Weights of a small self-supervised image encoder.
Model: 3.79M parameters, 32-pixel images, arch vgg, activation relu, depths [3, 3, 3].
Data: trained on scattered letters and digits in many colours, 195000 training examples, 10.0 epochs.
Rows from block 6, named by matrix and row number. Each number is 500 + 40 x the weight over the matrix's rms, rounded and kept within 0 to 999. All counts start at 0. Numbers have three digits each.
# conv: 3x3 conv, stride 2 (model.blocks.6.conv.weight, 320x160x3x3), inputs 144-159, a 3x3 kernel for each
conv.55:473529459434474515495476470507507479500461606481496558468520427519510443473480552538511487544451465409540587455407442505382451567462382495541546463461463488495518552515512461521552462507505503487510511533486485562530523528482542525525552541478444378479460572510507554520495506466534471432475464510511482486524540428477538519470557526516653641496595604449462483478503568514511458501524451592467477548386488485507488468556473421452580
conv.56:537499509474400455507439464511515462489473502505490533485495529526518569487531485488485537560577557443558581448531525493471517429488522431448502496489562495508630528504505519479488486473521489558466525492552456547549480510493514570544504587551458462487533459514541522541502502498512468426491525551543549533571559527455444499515426498508673579489614578414391464416446500524573495477509502484495514472566454482516518497487412529515522
conv.57:522484538474472482449479445511464477524479509458531499457472499465550602514553502484515437492530487513454494543532523504508521455482506438456480568448460545593531507498515522499505534503511463515433538507482443482517527486478544516503556541556564505414523523462527502509491489533528508401574456530498466526458468525483511562510501505532576530455634579466519504472519492544482447517483482522545462536460456474506480492467502557578525
conv.58:498450513494508502521492484487509515485482447493507528497491482476510468505564509466525495524445473540484471471407467474382332547492525536472498541460512464541563490518525522519478479528523438473484441480552448490539502462490505481528517514613509449545484578536484550594524504461486489387486465507492493525534570472541521505486466577520615665438597610426497499530493457570516524444453463493479448540527473486514530503455475472495568
conv.59:437497477473553479441495489477478470486511532492488546483526505530544523494534486540584504508491518466454468479488479464498467545471432448591593472498586521532484516559543543540624466515548571561505504485476463468505456513522531536527486487500420523533435488545493547498432469490497507470515501484514482442455466446499519546490485477497450436461447505477506455538599569477493525473450490448476484607554508511459500526521512498555514
conv.60:480516500483532517513509511481448528528472532473513479482521494491433509505480523535523566550526513470407451485513496479465506486501540493471519445510529561562530534492453534575540487532511499478461434506576458532560503578400536598484518607482417433499455490496526555486494550492508446551547480488469514500518571427533659534595473495506523539505527507488534517526542520468464555464459551522440496477502478502481451434500450555532442
conv.61:473541472498543505483447543488442459470468494499542547408473485480490496526518520498515494528517522438454496462502447460489498474480564463480476420456489514461424450438440462570531540534559542510466545524551538527503509554478509471503496471497474490429465554509516501509492525467478512491567488440472533453469506487524439552476431496579570594502598551506569436492459569471439484531490510587485426574530443525528475481542472507476485
conv.62:462481518506423441517450477475500573482528511503503437536506528475498579483510529495517520512527553483524522450423448499424483399464457527432497524505465545493607538496464521514498555493440467504524448528604523563554499531467521512510539473523452498493440523558481504536494526515499438452482414494461491464487476568508461512479529530530569538434592550472469469497496510522519498490491512534472496470545512456429465542514454537527561
conv.63:481494496493443451445482471449538503499440516513441504464418415421449491490516518491418447463476478469423452468451504522449515484447522517481537512469480518456494516522489465438482496487483450483490455486495434478504580526503514516426509511474499524527451529542518530527472511517503485507473511476542525504552468491455519513494493493515557482485511520488433495503425435451469478497523498466566550487535508458484483507488489646596525
conv.64:473537536482504560497476499503517503546544533495462525460462495427494446590490501529502497530430474365416491527475550463473483494453422429528590488503513501509497503494525485562526524560527494525465499544447469462519516503465450460496480500512478485476511545560549470598484568534424503541474488446511481516549512437486504559525494451453375473519441405433429544492495545499486501530485526552510483528562479540524523478526466481477555
conv.65:528547580509478571506530513587497510582496501490555534572484489513561570581565539494461453530565479520478557557485514511480513499470511464449473486483479448437530500489414511522547573546569453452512435445523549524500491494467475514501480537479576424468462483493538483465534506516485495486484519483494465505480510532535568496481440466449506503495501548468434476454507527501507501470471513498496495508558450452472542527550523553467495
conv.66:476430455537500435485439492466494525516477483494534486489486460459509455525531551524527524545549526474490536456430390448391409508457448503504518541530559483464520489485522566535449489476568453499528493514536555462474498465509501467506521535459460460542533507512540512525445493488478527462507474488477550520505546586513514458562534528574586612568601601504505437497545522475521483494517511478490490518457452484531545440511477523548531
conv.67:511526491495523527465531513527510534491506569412436574446521460486514495478516521532534479481450522478497477508441432530476444512520604538528523488483507458468545564487465524504453514516514498496510517522435505452480504481527481517453574470506439507515491506531494498535497539517520596514486505547503505479529487485550520541531502500497489526494495481471476506528529482542501530475503511451504512507494545480424498556526456557569444
conv.68:429485508471521501511470533466495470522459564528523529517456463465527614513582555472498509553515479544522430502496511530518492452528584501513533434425567447442540444493521450508552408441544486561518445591529557623486549591572624577511541526545515511449513482414518486487506471495509486503541536518479451504568498485514581477495507560458504584439564557531501486515504471429494500495491459532484481451478555523465465480490507470519468
conv.69:424485560461506521476542470461485567490481526532531468498475541518498470502497494589618575508514540486504468480506485475483483527489448487515547440524544500448512457481465502455492534476449514542563488504528468429533485507538509497574505556509502464486484498523497412487493454463452543454494474493442495506584459504565520424508417537487470419523527453483531476450527452506448455470501516527519522504506570454462488479472460526638536
conv.70:482444472503467484494470509501513556473532444419519546509493485548522480531531560487496538543532456551526539463543552508595524510542587491518507565525533565494452522505419465473480487507496500514543462526492454496490555487485492529548500569466416481468453454495448513615498526510539551530440516580440530475481496550568504524500478532474352443471392449484521450481498545537516514501492445487489552390480508479537524544523465477488491
conv.71:496426485455489507492466471580527502548532456524540475505458474473508502517512569428495510465421464399432479513575495521595527505441464505484514547566566511535495464495428533508525504552547549469510533523554481489572543452543506486501553466460502500540476525464514477469484485517472521464532510502446473454472475433489437481491529538468440548517494484516544602498473514459527516508450547476487458558566411530473418487549546506551502
conv.72:476482484479489510500466510580532565580486572541442551520525543566490547525391544511461467486498467487474517494462482451481472469535569489515559607539619450539616526509532541520511478518536498538472485489509519458473508517426599541558599616414499500460557514484552477449497498516474502529490501495505481449460536430453442496481486495519482524532491479474507525526518465459446541534535441571486474487503532513501533542526495480489504
conv.73:537511518487527449479467485509523498530475550484495540376373453455411418522511536491442450409410488408389474452477470534479503503529552524458515486432429480434482454484512459510488500537484468496524446466515455487543534482477493545457485578504438545526515503516532521484477537526509514503505506548558519502506547476516489445510471527495468470481496502475406446435343431461464513549576535473544594498525486448506522519482506573564504
conv.74:501490491537478508481526554516501509488517557508535575514467493523529508488553587486478503561622613525535517501515481444519502515524515553533544482453469435438563511525510467546546510533545439453523420477470466487474469514572510549518545529519504525471513498505480462464492442530504531469507521524494435482507477477503498507549514491519499476523505497541478462534492498531570553478521510445473535442509557572540488508492474472514549
conv.75:504545525539489528522515499537442470493499524492464542524493475529505465517532549402471445496477484526554521490455481455508501493542483488508538480503393493506520557451459548479485559529526465551508490545552445552579463446539411498509421443557481510526468530545436542475488476506495546484498489466483498563447502536493427550536470450548476491509463469533509467531530425557532506449492507417500482472453542564499491516513502616502452
conv.76:498509541516527556574537466489500416506507585476468654547522491557527501522520516464398409389425496489407384516511508481475529489507574604616497534544483552467568577541546470435505501453497431495468436472519431542508525483567488500554570535437458480547483468524482510496519486473456544559517502490529504571611533499537493432495460457507505496481480490493432451482423460489514465501531558506528515482505467517490526505454462539507476
conv.77:506449482513508534499474506523481585463538497485489495532546508474510504465503509448446483482503515482492515475494525474463500472480478487469506490480485503543558432425468525507466516502504472445499544483522489489526501486499484493478467446524500506481483537500525499574538507510445509525506532506502487449508537511492515467518520542528539423494510542482465488496544467506473534512457462510509490509537492350332299556538577525483516
conv.78:484512481456478484525492474452517524441474541465481525458456500514526521515567536483493512504468443436433442477420505474396427470434423474452509577604519609558448514574494548538539466509575450452537556552504527513464534508509546506490486520392510488436530440494445480516450482440460500481540427498495490545499492508520511523542522495539640533476589569452523493444433477477457438510436469461452487536550542475468461447488493578516545
conv.79:529492475448438519480460442556530502539503480502561519445462530550465524480491512497516466526460540546528479473533525524519534492501506460535503577575488505561464480447492520533514574489549451538488490537615416485542501550451546575503532589515482472491488468516495505490552541504519514554537493475512535493455447505461500508489476467513531471546541517516582526538516496476436473504531508521494462517510539493560479476498536563532497
conv.80:503526481463504452504481526484527444511533495532549536458448386542481506533526541508529472429453455503535550498534490484511564408450504466533530516479516536499481515522450487465487452486577540501538523534504449504466459484477538524511495476471525534504503509523502520499522520475509534508509490482491492493484502469518477493492472500522507513520478507468475474481455514510465423508522490511541548543451468496524560496481467463431408
conv.81:493476470525493488471522472525524611488546590401489512484485504427514529539477536484510487466514549470531489462510493500572538553545506502483561491523477521496489529549497503464514464514503543516513458500516458513490493442529425520502505532470524466453467459557487528501519563634495556619531558485554532529526465533501545477563429409461319377454446400528552477510502486474522529519485480470507483514514547555475470504449488476585562
conv.82:502474485541512546506526484473527560455487569435454507494498466499457464455513543451438457471444428461468477545534509511474527496577552442485463474425533498525545516494466508519489509522560537482429536593484484528479557432451520464485519558504535447507511521484461464536458397506473425419516510422603474573478514400518506494463491518514433478480470503525437466464450437505546572497475508548436484519484524418432435478478539501509544
conv.83:430574484496497567460470447495519513532533508436504532482461495477511471518448491559532525474539533530524449464448440461414486547473494524499546444462509456439536534496440448496494493521536459459444415539472520520491483488528408542539512511476459517513483508504436449508461519470525478459548529449558397587580519461452471505493534517512495520486507531482523464487523467554503475495549482497497508490518529507447494514504512519555532
conv.84:511519473481495483477493532512489467455475585485513598478470453542554530537516509522493498504557502513465499466395465475376376470453498529533504502486510493559583501585545499437524484488510503500526453488518487503470451494511450413508443421578500508498490497537511554576516508484546491469523555510492514483491492547512540547471490518552600602550571604522532473503582567480444496487447482486498460551475510451557581473499472531495444
conv.85:481501499470506529516508489501524455507440583492440626453462459471484460566537515490442431450416554435494515486500515476463503509458524495545519505493544500435532491529494568442446489463478458519439516567494534581491545549562606498452652455456508472511474460537439464535497523493428526583533507476494534498490494525521470469500531516534512480547466464453444500444353424482535451507455520480491515497468463507454476557476476493538465
conv.86:535486527480483518482482520460506547470507506559544404488476495507504567506510525552552507573524447452455471490514481496486486470498501452506527504480510508539490506497502509531534496527529513576425484450449492441468540530540526587590535561519441475416459438455530454455527525453483471483500451462499542493475568511555584533487486528525486493526504497479527470560581552533515497458495475506543528459510565485434440452444487458488494
conv.87:456482534465490571549442445468498511448484511490552481508535501483501493550523519505571537474443483455526504497583508471521476493403409511492522557525493543501438497455518482457503563571543555462426546461429547443478614483503481462600481490548515545524523623500526504483537485468477510476496490483505548531591433509521468483441438577467474510474506480504516503480596544505493482441594503454512536480506482470469564495500519533545466
conv.88:473474477532490468535498497497579619498553523500521465486471507529496470572568501535570535556602530549536533505491485516544518539514469516465459510542487513577616501502476573525527485523495438509512530530379528464393551483488476504519473548509511452519484527564509465583501508490494475528502517481503539524499519530438466477551522540462485519486484513443445475451392445502464453487511500493505548460562537514555571535497518488551517
conv.89:369447474415363456436464408521490550508523544463474470412443506506494464505557466497502538502494551526471429429532488452553548565562527516502532496486542538474486490512505497508462499500530516490458523530475496532481520456518467480459501490467481473447445407480459509521454486448498579534466555611450475547466518473506526474523434457475335390487460387472479460488488500536531548482585501492510579475488513470439544505445451472514470
conv.90:486468462450498499438542502492490453509489496480510456450581546450502467474432488461467476488427465504533499495518484499556529470561460540562572434526405525522406557512453473530494526482521467466552504554467483534516509465541461453479497506424371443474496520457474483480471491465520497528516484484480460493445512509393522443547470461447421489517442450553515472512510488497516542442509546417547553504599455509467513508511421455528510
conv.91:469454480502495433521486486471543554414497556429466569505439526518552493577586533543507528474500504485505555450413412510431432571504455464484448509528506498554550443502571481523473451506485501462521564456478536545444508519501493519511494525513538523481489543526506526574519487495500497512484560513489490494500514593489521495482575562519607583477531554526504524486526479490504546480422490462520410483492509461431431471518505500523471
conv.92:483476550512503507429521501456481511533501530569526502471477457500459494528511500466518517477462496508540502467489472490455489500508504468537475471488515553500437536469534417505486473538581477522478509532474498510487492538555482545524481483490511477530450498485510498394427499479385434447517400416490557448507537500551448482544445460491513464514451467480526477497505510528493495478509517517515503585442480495514446444441479518575489
conv.93:526537552514542557516503477465487503464499570517481549483476511475456465508478505571510492496495502462489483475484464479524450463481482492581469471496542542569515501517472510436467460458486429486492462530556517485535475478501538516452498584416430499522542486474565466529556463454518465492471531495462516494546522452474487462513515502489461477522475511506541535495477486519498492517495585478508544535534479487530537487473503530570484
conv.94:454424415452408412420461435452490541424545546475544578485485520510520503518522500469458501505532530544542526537484455454500455477511540486568477506482552486487520548522538488492452446491466522458531498512480483480441521505516508493523514575417416542523484532517511469574450524486427526563489554508480471559480524503475471519485484442458450437492423455488530508523483464495514553466470494491533459500446527447507477597537479433556496
conv.95:468478421476449453511420469542528576484474547467487480498491507567458475447468566430496526484431477528543490565519539549527516523585445500491495589500445455522550461423457497497479563578598511537539437584512517514507548514454504571555558597497439445481512478523529544418550568507463542541519458496451404434464491459461426506468488520458517541521510488449489476507460486477472506523508498487502524495532545426434406544537535540526516
conv.96:526464503500513464484506476539476483475502461548544548503473503517462434579605558480440511544538496584639533545528481519535551550537517516541498526516575475432473504446488525549577508514559515527473458448525459418486450472487487500554482512606474496512491565437537451427537485512467509477507532522438490515475479510491476547564536440490541573511499531484478523527492442519542495451518511439551578430517583558476441504474462547537526
conv.97:490495499513511513510496518447511556458528565527510549493468465507526529451509580463456454489510524499514508505480529478447505502473543533499497483378474446377541513542542468519472518524486452492540468497412482497520522565553438512526462471481515540530515502468527491401512493513488490559453504494516482454502454514517560546515478490510515489503504531492499521549585549460492468477476492465497525536523547590565484476525502498487522
conv.98:485510493501557507473453460447471478436486501536564526458517470504571541432457445429387426427471449517524528506511479512503484545426489542456486588612585459438503575572608627544543467459384448437527500485506477491514440479537544501469502452454466507497442506478412413505460453503596518510505611478509437518474422532486523557477464540481527486548459497521537508425370445516519480522532476417587550536445466465475455489538512500472451
conv.99:515511509467472452444523511475457478497475515499505444520562577492584602488538528498515501504488452445405506454515526482493516468460495507505605469555536574567505468496527582490481512489547552506456543539430487520498465535458527507503544521546543478463534501467492464579501472551475483478490436464467533589475561625523509502546581542608653557487655545485458477551518490469522529430535531561511508532469459545510591473488434528486439